{"encoder_arch": "vit", "model": "contrastive image-text model", "dataset": "rendered rooms with furniture", "train_examples": 36250, "image_size": 48, "crop_scale_min": 1, "horizontal_flip": false, "translate": 0.06, "tokenizer": "char", "vocab_size": 28, "loss": "sigmoid", "embed_dim": 128, "encoder_norm": "layernorm", "encoder_norm_position": "pre", "encoder_activation": "gelu", "encoder_mlp_ratio": 4, "encoder_head_dim": 32, "encoder_fused_qkv": true, "encoder_bias": "all", "encoder_qk_norm": false, "encoder_parallel_block": false, "encoder_inner_norm": true, "encoder_moe": "top_k", "encoder_num_experts": 4, "encoder_moe_every": 2, "encoder_expert_mlp_ratio": 0.5, "encoder_experts_per_token": 2, "encoder_shared_expert": false, "encoder_patch_size": [6, 6], "encoder_layers": 8, "encoder_width": 192, "encoder_positions": "learned", "encoder_pooling": "mean", "text_encoder_causal": true, "text_encoder_width": 192, "text_encoder_layers": 8, "text_encoder_norm": "layernorm", "text_encoder_norm_position": "pre", "text_encoder_activation": "gelu", "text_encoder_mlp_ratio": 6, "text_encoder_head_dim": 32, "text_encoder_fused_qkv": true, "text_encoder_bias": "all", "text_encoder_qk_norm": true, "text_encoder_parallel_block": true, "text_encoder_inner_norm": false, "text_encoder_positions": "learned", "residual_init": "none", "optimizer": "muon", "muon_scale": "match_rms_adamw", "learning_rate": 0.0021, "momentum": 0.98, "nesterov": true, "orthogonalizer": "newton_schulz_5", "adamw_lr_other_params": 0.00082, "max_steps": 10900, "batch_size": 256, "epochs": 77.0, "lr_schedule": "linear", "final_lr_fraction": 0.05, "warmup_steps": 210, "weight_decay": 0.1, "adamw_weight_decay_other_params": 0}
Rows from block 5 of the image encoder of a small contrastive image-text model, named by matrix and row number. Rows with one number within an expert belong to one neuron, the router's apart. Each number is 200 + 40 x the weight over its row's rms, rounded and kept within 0 to 999. All counts start at 0. After the name is the row's rms in percent of the matrix's.
Before each expert's rows are labels from the 100 images, of 14848, where the router gives the expert most weight on average: "top examples" is what is common among them; "lies over" is the class under the peak. Only what is clearly more common there than usual is listed. The data: rendered rooms with furniture. In brackets: how many of the 100.
# router: router (encoder.blocks.5.mlp.router.weight, 4x192, trained with AdamW), inputs 64-127
# up: expert up (encoder.blocks.5.mlp.up, 4x96x192), inputs 64-127
# down: expert down (encoder.blocks.5.mlp.down, 4x192x96, transposed), outputs 64-127

# expert 1
top examples: count: zero (99); red walls (54)
lies over: wall (98)
router.1,100,199,161,166,185,211,187,261,189,149,196,230,175,212,154,269,159,170,182,127,193,255,193,185,237,237,178,205,164,241,226,177,286,181,228,161,213,202,201,271,138,184,229,176,159,277,206,199,213,155,180,206,192,195,259,247,206,257,160,238,188,235,130,165,213
up.12,110,128,192,179,209,174,192,160,243,199,227,203,209,141,185,212,215,250,194,181,240,172,133,195,202,161,198,152,145,239,228,183,180,231,232,168,186,138,197,254,115,218,230,290,252,174,216,222,163,142,232,113,244,225,254,205,196,248,171,170,188,204,234,201,213
down.12,109,271,94,185,220,238,175,174,156,230,133,191,182,209,251,132,223,158,271,163,198,218,166,185,220,169,210,203,215,194,155,252,189,213,148,202,230,204,195,189,190,181,135,137,157,183,209,245,111,282,169,228,215,228,125,141,262,198,222,170,157,291,195,191,217
up.13,088,214,215,203,218,157,167,251,151,192,202,186,208,224,271,187,259,229,124,166,231,214,135,161,188,223,256,244,196,189,230,86,203,154,172,218,199,206,163,174,223,157,244,219,199,183,127,244,246,231,190,180,172,143,232,244,148,186,216,200,162,226,172,197,177
down.13,091,236,208,235,110,183,205,154,173,286,249,199,181,172,221,223,170,251,199,202,257,238,216,211,217,140,181,146,138,210,176,270,228,231,224,252,126,211,134,40,214,259,185,273,138,246,224,217,173,150,157,185,175,235,219,164,192,222,262,236,195,165,195,219,259
up.14,079,220,257,248,133,221,202,217,149,206,183,163,151,201,201,219,200,249,218,160,183,84,235,253,210,183,274,186,65,177,207,256,157,140,208,165,192,204,134,145,226,217,211,161,192,189,232,230,278,212,224,208,237,249,261,173,180,209,195,200,103,178,185,169,189
down.14,084,202,257,169,206,108,219,180,210,158,222,167,191,193,225,201,193,195,248,211,158,200,214,239,163,235,232,199,191,280,182,244,186,180,94,218,196,171,220,209,266,188,155,268,247,204,195,203,166,207,224,203,203,159,190,156,194,169,199,172,246,238,164,212,233
up.15,097,140,133,236,203,224,219,180,303,244,181,173,233,262,174,156,218,219,227,229,156,226,122,198,201,257,215,115,170,252,190,270,164,233,193,222,188,239,181,155,179,214,255,152,179,252,195,261,271,165,203,191,234,207,221,235,178,266,239,202,158,232,277,188,161
down.15,099,263,241,220,186,213,188,222,215,230,236,138,169,187,217,153,206,179,221,155,212,111,217,194,157,200,146,236,167,224,226,194,169,118,250,192,156,199,210,266,198,211,186,208,234,181,210,61,259,200,310,211,170,175,127,185,180,152,219,265,180,108,173,282,203
up.16,100,156,211,190,214,193,204,194,172,132,118,222,217,153,337,167,221,212,204,181,203,279,176,182,205,224,209,208,219,215,278,184,224,208,183,222,217,182,166,160,214,213,230,205,188,179,139,160,220,143,270,149,262,152,84,156,175,127,240,230,179,160,142,180,201
down.16,096,186,137,212,199,243,198,211,216,185,187,109,186,243,181,262,186,144,189,155,216,146,178,288,168,269,193,245,113,200,194,213,242,249,185,197,134,215,164,233,237,153,207,168,176,176,223,199,198,205,132,202,88,207,217,263,226,279,236,256,200,94,196,267,196
up.17,100,252,172,191,219,230,215,180,171,152,214,226,196,141,167,137,120,193,278,188,134,280,185,150,170,186,132,226,262,203,139,166,226,186,240,183,177,244,225,171,184,136,195,229,207,195,119,169,199,200,342,207,195,205,196,171,169,155,195,242,104,227,190,306,199
down.17,097,204,183,217,241,235,194,236,229,231,209,191,148,168,144,181,231,139,139,224,217,232,149,258,212,252,105,170,262,197,174,259,195,88,197,200,197,261,153,229,180,241,150,166,193,189,208,147,192,283,179,246,136,258,274,205,197,180,234,255,204,177,139,223,183
up.18,086,191,215,189,238,201,163,193,109,201,158,160,182,183,273,238,199,257,181,186,248,187,162,189,234,241,212,179,195,213,148,171,255,250,149,244,203,131,217,187,185,153,220,168,274,145,200,255,248,287,227,194,246,180,234,227,245,220,270,141,149,192,104,177,135
down.18,087,177,187,187,164,166,224,272,296,173,243,211,241,226,197,108,236,187,182,175,182,231,182,202,165,259,127,130,197,264,242,156,194,205,200,283,259,187,251,234,271,204,142,224,211,240,192,170,200,135,234,166,226,185,201,245,131,152,220,196,186,166,232,219,107
up.19,095,227,187,233,225,262,162,170,201,184,219,136,134,243,183,211,160,209,208,221,217,154,185,170,244,154,200,197,202,172,191,238,164,172,164,199,160,224,182,233,179,144,188,250,145,193,204,154,224,244,310,255,192,167,149,229,177,261,232,173,225,256,199,205,237
down.19,098,212,196,223,159,208,210,239,233,135,181,196,214,205,247,279,160,205,165,200,199,215,194,201,252,161,259,97,174,233,225,163,225,211,169,209,280,251,198,131,157,202,176,208,232,211,193,246,199,187,94,236,211,168,225,195,159,181,137,221,162,199,209,223,163
up.20,099,250,193,152,202,182,178,283,209,237,198,252,180,249,228,218,212,230,224,206,206,228,223,237,189,180,246,215,171,188,153,191,190,146,198,176,215,116,224,234,186,156,137,203,151,232,179,187,230,159,213,197,169,231,209,245,108,173,211,212,164,232,217,149,214
down.20,095,205,128,168,179,148,219,179,189,159,203,228,191,235,196,166,123,192,180,192,245,157,212,159,138,184,225,186,253,208,143,216,248,258,175,154,177,274,204,178,207,219,231,186,230,204,263,218,193,179,234,191,216,205,246,250,171,237,196,132,217,288,201,208,125
up.21,092,247,149,134,215,127,233,225,186,275,201,168,235,167,246,161,163,270,290,200,246,228,187,191,163,215,228,231,168,184,202,211,187,232,206,133,238,223,208,243,231,199,224,197,133,172,186,217,141,206,151,205,220,185,257,193,252,156,218,130,173,255,155,168,129
down.21,089,206,190,170,197,115,161,192,267,207,221,240,177,180,189,158,237,205,145,257,273,203,177,176,222,189,195,187,173,145,173,175,238,196,221,115,226,218,264,139,206,199,238,184,271,189,183,228,229,190,243,203,122,230,276,201,199,178,144,260,236,146,221,194,228
up.22,090,195,196,154,152,203,215,180,261,134,208,266,217,207,240,190,190,155,164,175,149,202,185,172,132,173,189,153,237,242,236,150,260,191,211,181,212,227,229,201,217,142,82,180,178,271,251,186,194,170,237,174,220,227,246,160,192,135,251,162,217,281,218,159,192
down.22,091,207,111,195,211,192,234,251,173,178,212,194,210,207,212,110,205,228,216,229,233,183,233,152,186,149,190,210,172,212,146,268,256,187,231,221,196,189,194,189,215,217,200,260,168,147,222,250,226,181,293,202,184,177,278,226,187,233,237,237,196,192,251,199,174
up.23,094,171,159,175,214,171,236,139,295,155,170,156,255,229,114,271,181,282,270,216,154,152,183,230,170,178,245,148,194,235,163,227,207,191,66,214,227,221,247,208,225,138,191,203,139,121,196,231,197,158,192,284,226,184,121,283,177,284,209,189,165,237,216,211,208
down.23,100,263,272,205,209,224,241,171,239,155,184,114,236,180,244,144,206,174,170,231,212,163,177,199,245,308,195,194,181,228,204,140,170,247,253,209,154,198,144,169,149,210,155,227,257,148,179,188,218,254,248,132,179,136,138,167,180,144,181,234,222,211,207,172,140
up.24,101,165,190,164,234,171,259,163,144,200,187,226,191,114,280,180,204,255,174,182,84,260,187,136,203,150,186,138,230,309,241,276,141,182,197,185,274,219,188,204,226,181,184,226,177,195,199,193,178,168,168,239,166,193,218,135,203,270,236,264,198,223,192,164,243
down.24,099,247,162,238,231,289,130,214,194,122,168,165,186,240,198,166,196,116,245,194,214,204,135,229,284,287,255,228,193,161,188,161,123,235,230,268,192,224,149,285,169,161,195,178,222,230,203,241,164,159,208,182,193,223,144,181,141,177,253,137,208,208,233,226,229
up.25,104,243,223,192,143,200,201,175,183,212,131,232,199,197,252,139,216,207,192,205,212,239,152,162,198,178,218,199,300,232,174,176,226,251,174,168,153,192,136,242,161,184,217,216,197,116,94,165,238,273,150,259,194,270,130,210,177,221,248,221,215,200,152,255,163
down.25,107,146,176,179,169,218,225,171,148,132,244,270,171,186,232,178,175,256,195,150,218,150,235,250,204,239,110,282,165,232,174,199,215,170,239,228,219,252,231,258,268,250,229,215,222,214,262,217,248,132,191,130,256,113,221,194,246,214,207,180,218,181,188,208,206
up.26,092,230,147,192,174,278,271,268,219,161,259,236,237,245,222,202,192,110,203,129,178,182,196,130,200,223,213,191,168,257,183,241,257,180,257,160,192,202,242,154,230,158,316,165,248,221,188,211,227,242,194,232,194,178,196,177,173,231,213,166,174,196,200,154,189
down.26,084,182,230,231,151,174,213,175,156,251,209,229,95,190,228,143,218,278,240,224,185,191,206,179,183,128,184,266,205,180,245,261,183,214,195,189,188,241,272,302,133,212,208,163,187,185,162,226,204,211,213,88,185,263,220,260,171,252,156,165,167,151,239,167,184

# expert 2
top examples: yellow walls (49); brown walls (28)
lies over: wall (63)
router.2,100,237,236,216,241,169,226,172,184,230,221,181,214,186,273,194,116,202,128,218,215,176,294,103,249,229,260,231,159,197,200,183,112,180,123,169,174,258,196,252,220,163,238,239,151,120,191,185,190,190,182,201,137,178,99,229,181,233,215,237,166,163,232,139,246
up.12,096,180,282,224,186,206,185,197,188,217,194,185,256,228,174,173,140,240,209,191,224,178,237,125,203,149,173,267,205,231,181,155,212,134,234,159,196,179,152,101,217,262,246,200,159,224,174,231,193,244,189,165,195,199,243,262,152,257,240,182,189,175,174,166,187
down.12,093,146,156,181,188,232,231,222,252,222,111,246,192,161,207,176,187,212,186,118,142,143,182,191,246,204,264,188,254,189,180,253,256,220,238,189,190,275,241,236,199,174,250,257,268,185,171,158,165,232,152,172,202,169,235,196,284,166,208,269,265,217,209,268,209
up.13,117,220,236,152,230,182,149,285,208,129,143,243,247,213,184,192,200,227,203,109,191,260,229,166,244,218,189,181,240,190,161,195,298,199,249,136,207,144,240,223,228,205,233,154,231,210,199,210,201,205,182,190,199,142,143,150,172,151,221,191,194,242,202,189,262
down.13,114,219,176,224,167,186,202,225,171,145,248,197,201,314,179,229,194,204,194,122,178,254,220,178,191,194,185,234,203,150,195,211,241,221,192,238,190,205,206,182,219,195,226,187,194,220,151,144,136,232,181,224,208,160,150,143,224,127,212,215,158,198,151,150,256
up.14,094,269,191,167,166,175,177,259,187,215,155,183,178,173,242,282,150,236,223,172,212,155,200,197,190,183,245,250,209,136,215,193,170,181,186,155,134,212,164,196,244,245,203,200,152,177,255,181,167,136,274,217,193,127,227,217,232,209,243,140,181,197,173,177,238
down.14,106,220,129,235,189,144,125,274,247,176,133,232,242,146,212,252,209,173,248,235,190,238,194,191,225,211,250,289,230,172,108,245,226,191,146,252,187,166,172,216,228,206,209,210,181,207,183,244,164,265,234,226,199,220,237,194,174,184,221,156,194,160,201,221,248
up.15,098,219,226,225,232,191,212,182,157,213,191,232,321,130,265,183,197,271,127,272,207,207,170,250,144,160,198,188,164,200,164,199,128,276,173,243,131,198,173,268,186,162,161,192,207,147,194,249,220,200,153,210,116,243,222,183,184,173,253,197,214,237,126,239,235
down.15,096,232,218,198,149,246,266,147,173,272,133,127,156,151,187,193,278,161,184,182,214,221,188,128,198,198,155,151,155,208,178,156,260,146,226,246,226,213,281,124,161,164,225,149,175,182,257,170,188,221,232,110,211,252,164,215,150,193,167,209,168,148,209,141,165
up.16,095,215,165,184,185,260,163,231,160,226,185,247,304,230,223,197,188,238,212,187,185,243,244,208,286,118,164,250,258,223,174,175,259,292,277,206,123,177,225,236,183,229,187,238,212,190,171,172,161,206,269,178,140,191,197,193,238,173,162,254,122,244,155,127,213
down.16,088,218,179,255,224,162,197,187,233,179,199,182,165,153,247,195,300,212,189,126,172,143,205,183,188,196,194,155,227,135,265,228,267,201,220,251,217,280,193,187,205,171,222,169,247,262,204,177,189,215,246,234,255,128,221,164,152,229,236,199,155,137,195,268,175
up.17,105,247,174,194,189,242,247,236,200,215,215,157,204,188,243,139,264,237,174,169,160,174,230,131,234,189,193,172,216,212,112,188,118,165,162,166,183,168,180,186,206,223,139,192,205,228,214,189,117,256,169,261,223,151,149,136,143,167,225,150,180,297,275,138,181
down.17,114,193,160,132,205,192,202,243,194,166,214,220,116,146,122,235,173,178,261,158,171,235,134,150,150,162,181,229,133,217,283,98,285,237,154,182,294,196,164,211,205,185,223,187,253,211,221,271,246,172,210,182,180,208,205,230,255,219,118,189,179,182,134,279,136
up.18,086,149,236,159,216,259,213,259,234,190,251,243,161,221,197,187,242,210,173,143,128,205,185,214,200,189,255,271,200,192,243,225,249,176,226,223,220,251,276,178,179,187,214,141,220,238,185,129,156,182,133,223,154,181,227,191,214,253,175,225,171,185,176,199,178
down.18,087,235,238,160,201,224,112,111,205,167,151,233,150,183,229,200,247,174,181,154,215,136,133,135,248,140,256,191,210,222,210,148,227,222,89,170,122,192,179,185,219,186,212,216,185,155,195,217,176,218,224,215,182,237,189,225,153,151,236,239,151,198,206,212,135
up.19,094,238,224,266,306,187,152,197,178,152,220,163,169,110,173,198,126,200,125,209,229,215,154,226,240,144,216,222,213,181,242,178,201,156,165,248,204,209,230,174,203,201,124,236,247,179,295,271,238,252,147,203,182,224,242,178,189,203,231,226,198,243,204,207,138
down.19,087,207,157,187,228,224,266,212,114,288,169,227,191,218,136,199,170,237,215,253,194,204,209,212,214,187,196,242,152,239,193,203,132,198,152,163,199,198,225,228,208,192,236,216,187,186,133,242,168,186,196,198,247,206,276,178,225,260,206,192,220,214,230,131,175
up.20,095,317,247,172,215,284,168,208,179,250,194,150,190,215,210,158,217,230,166,183,154,136,213,121,190,213,175,237,228,190,168,154,223,202,204,196,267,204,191,242,250,263,171,250,248,166,256,232,134,154,186,185,265,185,168,165,182,180,234,165,141,175,140,236,205
down.20,086,153,178,213,168,155,199,198,213,176,283,191,167,246,237,222,228,197,214,233,177,182,170,209,227,104,251,108,126,229,199,210,209,224,168,143,181,158,193,166,198,210,225,174,107,155,137,219,220,230,212,199,179,322,235,216,220,171,193,205,133,155,140,204,213
up.21,106,104,188,94,170,264,165,240,201,124,208,227,211,135,166,239,198,146,229,144,156,227,224,147,149,187,221,117,167,197,205,194,223,190,184,140,236,170,255,187,155,132,240,164,221,234,191,132,202,266,223,228,155,206,205,196,225,209,192,233,184,199,203,219,181
down.21,104,166,156,182,236,233,193,181,239,179,197,138,263,205,99,195,142,178,226,219,280,144,204,296,147,158,228,257,189,225,198,156,175,193,196,184,149,218,147,192,188,199,254,174,217,175,271,241,165,176,222,273,185,192,234,191,268,200,154,247,163,203,325,215,221
up.22,091,173,212,172,161,196,195,224,218,107,205,237,158,168,197,225,210,261,171,132,242,236,257,210,221,143,204,219,133,178,258,160,151,233,181,212,148,133,226,211,158,250,221,195,283,131,221,264,191,248,188,152,292,223,202,255,198,172,174,237,191,172,151,187,173
down.22,087,152,173,226,166,219,209,133,240,229,258,174,239,256,145,250,176,192,217,231,160,138,255,225,175,171,141,274,273,253,174,272,233,137,248,190,211,193,251,134,240,194,201,260,215,202,193,146,201,225,238,212,200,185,121,195,189,177,210,224,186,152,185,258,147
up.23,104,232,202,239,256,190,223,211,140,167,234,259,220,236,197,231,181,220,192,189,200,228,214,181,190,205,239,186,193,167,284,220,263,228,219,155,198,192,256,252,172,151,253,233,195,205,206,218,240,141,160,209,162,191,149,216,221,201,186,223,134,225,160,188,241
down.23,104,202,227,133,204,183,157,265,191,166,175,210,100,193,223,196,149,165,189,163,243,302,220,195,139,203,199,233,204,151,256,205,288,225,191,235,128,174,267,204,247,236,122,233,172,231,232,190,250,161,185,183,166,181,221,234,176,202,215,171,247,169,122,182,229
up.24,094,99,236,143,183,213,230,135,195,189,196,198,156,234,155,176,133,206,277,202,155,165,229,215,216,250,247,189,228,218,174,175,247,171,207,226,268,160,251,266,145,185,219,176,158,177,176,270,185,192,171,186,114,183,147,198,218,229,151,204,197,225,273,229,177
down.24,092,192,145,193,146,206,203,223,150,254,177,96,175,168,261,274,202,225,266,192,177,202,176,175,226,184,148,146,231,294,141,153,209,187,194,284,209,260,211,146,225,162,182,161,190,224,214,227,158,201,194,221,243,265,242,205,235,203,210,159,194,172,228,199,227
up.25,107,172,287,182,202,190,184,246,187,301,153,237,301,199,243,174,144,185,184,263,131,229,258,188,184,168,221,136,204,237,201,204,167,183,171,145,192,184,213,282,217,213,281,151,148,203,175,157,219,142,251,149,209,199,247,241,165,259,219,152,169,216,194,166,266
down.25,099,157,206,208,237,151,226,225,297,171,146,162,206,186,214,153,185,183,241,169,225,254,214,148,218,188,238,172,206,142,190,157,230,171,146,263,193,201,191,185,108,194,172,174,191,174,182,208,246,228,168,180,105,209,156,161,250,174,207,164,205,195,206,205,183
up.26,092,198,179,171,193,179,169,214,155,242,219,245,149,254,183,233,204,183,199,214,178,145,228,197,230,135,114,222,191,207,198,284,194,242,99,228,312,152,174,218,136,243,250,182,248,193,175,168,247,183,215,197,251,226,268,221,147,222,217,184,221,255,229,202,195
down.26,095,166,318,252,197,194,175,193,168,179,246,192,202,148,155,208,229,203,245,244,172,238,221,281,193,229,250,186,179,177,280,200,166,242,179,127,203,168,173,198,183,192,170,254,202,199,236,195,149,190,146,173,217,220,113,227,195,206,217,288,190,136,194,239,158

# expert 0
top examples: count: zero (100); grey walls (94)
lies over: wall (100)
router.0,093,287,288,241,240,216,240,202,192,172,215,220,192,273,196,159,221,194,252,187,185,170,197,236,154,207,120,155,254,176,204,203,210,165,224,179,211,169,221,173,207,158,170,202,192,199,163,240,147,247,168,195,256,181,177,158,224,212,254,166,228,255,161,271,169
up.12,098,150,109,196,252,177,150,212,153,212,218,135,119,172,185,223,104,207,257,234,218,121,227,200,213,203,243,241,159,185,229,144,203,278,209,199,253,210,203,174,196,162,186,193,187,197,217,268,256,207,246,234,134,258,227,276,129,127,170,166,212,207,260,205,182
down.12,094,231,184,154,196,204,231,128,262,149,163,198,247,138,224,124,185,217,222,208,212,183,165,130,217,152,273,164,245,217,143,232,174,196,129,138,182,235,181,167,268,183,136,211,164,228,150,204,152,168,196,189,257,220,198,151,184,249,247,228,189,185,155,164,167
up.13,110,305,248,248,193,221,174,260,210,156,182,187,263,218,195,239,268,167,232,185,263,148,194,205,127,222,183,249,125,196,148,248,228,229,223,202,181,196,210,194,171,230,170,203,245,226,213,140,188,268,198,176,198,214,196,81,197,275,255,136,162,224,179,211,222
down.13,112,120,186,103,170,218,239,149,228,223,262,282,177,163,281,188,195,209,215,159,165,142,228,145,211,145,178,188,168,219,267,194,197,149,256,188,219,196,223,190,189,187,185,177,197,244,188,177,215,144,197,218,220,143,293,251,167,182,155,226,221,171,239,200,198
up.14,094,194,211,215,213,124,234,185,153,177,170,241,210,139,225,186,201,196,179,192,225,228,183,224,148,186,230,195,251,192,262,157,134,161,248,178,188,175,227,151,257,158,219,185,198,125,160,238,241,158,134,186,152,219,208,256,182,100,252,155,283,202,235,193,140
down.14,095,249,146,206,157,149,214,141,192,190,244,196,167,220,193,246,271,151,157,226,174,240,221,199,137,164,186,229,210,265,221,168,218,198,211,233,189,189,201,197,291,238,160,238,124,249,194,213,165,156,212,220,177,224,155,262,250,225,117,227,205,120,125,187,171
up.15,089,145,205,238,261,221,162,235,192,137,202,237,231,228,212,135,203,284,176,224,229,239,176,193,222,210,154,164,183,184,190,140,250,199,171,248,262,257,215,226,231,208,254,145,295,236,238,177,181,251,156,210,156,183,195,187,204,127,267,208,172,214,241,240,221
down.15,094,229,227,127,84,235,283,198,205,192,173,143,185,268,211,236,171,209,155,101,202,190,235,267,160,176,202,262,139,214,178,253,192,225,151,169,187,234,108,193,195,209,186,206,172,182,211,267,209,188,249,171,135,222,181,130,232,209,160,198,154,168,221,232,173
up.16,092,233,151,244,217,166,209,229,181,203,276,245,198,174,197,168,247,241,236,171,230,243,231,162,234,151,223,233,261,171,207,174,197,203,175,216,171,222,166,170,233,115,110,169,144,167,267,236,175,169,164,270,205,240,191,99,172,151,235,231,223,141,179,171,183
down.16,087,150,220,203,81,232,199,153,161,260,125,202,179,202,172,236,164,163,181,211,180,168,152,227,201,180,253,251,191,227,182,251,165,227,233,135,227,236,216,179,171,165,254,209,140,151,191,151,192,233,250,148,133,158,190,300,245,195,208,230,216,175,184,261,273
up.17,105,176,242,257,207,272,245,166,186,169,116,163,233,199,151,141,146,286,196,161,160,168,190,231,173,161,245,281,172,193,166,232,280,194,199,295,240,197,207,149,184,214,182,198,234,213,185,239,204,158,179,180,179,236,209,119,260,200,161,190,211,225,203,254,223
down.17,104,218,162,204,167,147,199,231,225,176,224,208,172,129,162,230,170,155,190,147,192,107,239,184,225,277,172,250,191,190,189,199,185,254,182,177,161,195,202,172,125,186,194,255,203,215,256,183,133,220,181,230,234,151,136,143,208,200,206,242,218,179,196,243,187
up.18,094,160,229,148,176,187,199,183,159,206,184,186,225,184,161,221,192,210,181,225,197,240,184,314,131,198,190,168,242,148,176,180,199,246,191,200,182,302,187,162,269,183,157,148,210,268,160,173,189,157,207,182,230,181,228,165,195,161,266,203,147,194,235,215,207
down.18,083,145,149,188,216,208,167,193,190,233,192,108,142,281,264,177,214,217,201,170,224,183,235,163,254,234,126,238,189,248,237,177,221,163,163,320,176,271,214,184,156,137,229,188,266,170,210,205,222,133,211,287,184,214,234,215,201,105,220,197,228,101,161,180,228
up.19,099,275,184,171,207,226,171,175,228,199,140,161,180,235,201,165,218,212,221,182,184,151,176,217,147,164,247,158,255,192,259,215,230,242,135,236,149,252,203,203,196,209,254,237,157,201,241,188,222,286,205,228,219,173,215,170,203,188,204,187,155,238,175,221,240
down.19,101,106,249,118,170,248,189,173,209,257,155,172,167,213,254,265,202,180,198,240,177,168,145,229,205,218,230,210,222,128,182,140,186,190,226,297,231,176,194,125,229,165,257,209,214,197,215,107,200,269,194,197,214,173,131,194,211,223,237,166,246,218,214,237,211
up.20,104,192,219,171,217,283,193,236,227,253,187,208,200,147,195,181,160,171,200,133,154,217,197,230,205,216,194,78,197,232,230,229,100,199,221,149,224,284,130,218,125,233,203,220,249,189,208,144,205,277,197,208,177,155,233,224,210,189,177,143,163,282,178,200,193
down.20,099,188,152,211,234,215,198,210,203,232,135,140,213,177,215,195,208,191,175,220,211,216,146,185,191,259,183,218,152,130,195,198,239,255,81,232,237,187,205,186,231,250,167,213,231,176,252,222,185,154,233,168,214,279,212,201,251,241,169,143,179,258,232,193,225
up.21,093,168,252,187,205,198,132,205,186,218,181,217,160,220,222,208,241,256,192,218,227,236,196,248,220,160,194,179,205,291,210,147,202,194,185,183,186,194,257,220,249,202,168,211,144,177,231,233,170,173,233,205,193,218,172,264,163,283,252,141,203,257,129,181,261
down.21,095,199,189,224,249,171,281,213,207,206,192,197,182,130,208,163,162,165,209,191,233,242,189,186,240,133,147,232,255,134,172,185,186,205,202,230,188,123,214,204,202,182,145,185,268,82,167,184,176,143,231,225,216,234,239,233,161,250,166,267,192,110,217,269,185
up.22,095,199,142,183,175,134,80,119,230,142,223,249,190,178,166,228,218,187,237,180,152,191,207,177,197,173,191,189,296,220,163,233,219,222,138,160,251,218,225,134,213,238,142,186,265,173,219,244,156,245,206,222,180,196,197,247,202,202,146,203,157,184,191,72,207
down.22,093,175,215,180,204,137,241,215,171,258,242,199,186,190,178,200,226,208,262,237,302,210,213,163,206,235,147,170,91,143,216,244,204,242,181,250,213,266,166,280,210,195,194,289,177,180,200,188,192,156,195,206,231,230,215,190,224,167,154,215,172,191,240,246,213
up.23,105,187,169,160,195,180,160,193,107,293,196,231,202,227,190,219,287,210,189,226,257,231,211,181,239,200,166,267,204,123,220,246,201,213,186,223,203,220,197,91,196,177,215,195,238,154,273,174,191,209,244,154,240,167,228,198,170,181,207,191,198,217,156,167,189
down.23,119,156,255,211,197,162,273,103,241,159,230,215,132,164,194,222,238,157,192,159,175,209,184,207,158,239,166,180,171,164,206,317,228,205,183,232,184,212,235,229,172,198,127,227,235,173,287,197,219,205,210,202,117,161,213,213,176,196,200,213,191,137,142,154,169
up.24,107,185,230,213,226,204,218,276,168,236,162,213,184,205,193,178,158,227,194,136,147,210,242,239,126,207,235,196,146,151,205,166,239,186,257,165,225,202,244,216,250,267,226,242,142,196,244,225,165,151,163,234,186,200,277,230,141,211,214,173,323,240,213,187,176
down.24,106,203,158,211,183,216,156,196,256,256,245,117,219,239,278,210,224,208,145,214,178,171,145,153,241,233,172,193,216,188,228,210,242,228,187,209,159,242,284,179,235,179,166,107,173,164,236,237,110,171,188,181,234,206,184,243,172,240,240,174,196,199,205,178,193
up.25,096,174,135,265,156,182,222,267,175,152,186,188,149,215,269,217,228,199,221,116,281,210,202,142,247,187,256,164,195,234,147,178,193,251,218,228,152,200,240,230,130,220,164,246,196,197,183,143,276,129,181,261,250,199,145,193,176,155,236,238,189,145,203,252,199
down.25,101,227,197,205,216,192,137,164,220,176,208,197,132,250,191,232,186,196,162,226,181,136,246,191,174,256,184,197,264,162,182,244,245,207,186,180,248,236,198,183,274,230,197,103,206,227,244,210,139,211,226,192,201,242,237,194,223,289,135,281,157,263,173,166,157
up.26,099,201,209,178,260,261,298,218,187,136,233,286,160,179,245,164,125,142,236,187,280,81,214,215,212,251,155,190,230,180,167,146,189,200,190,133,280,208,241,338,197,157,232,184,234,253,268,199,210,175,254,241,185,212,211,155,210,188,216,179,216,198,224,239,236
down.26,101,140,188,231,202,257,140,163,192,247,166,166,235,237,226,184,246,168,176,232,181,212,132,226,220,91,180,232,211,229,219,243,220,202,199,252,133,200,195,136,224,214,202,197,154,170,172,138,195,211,187,156,204,205,190,244,156,190,223,160,164,208,191,200,274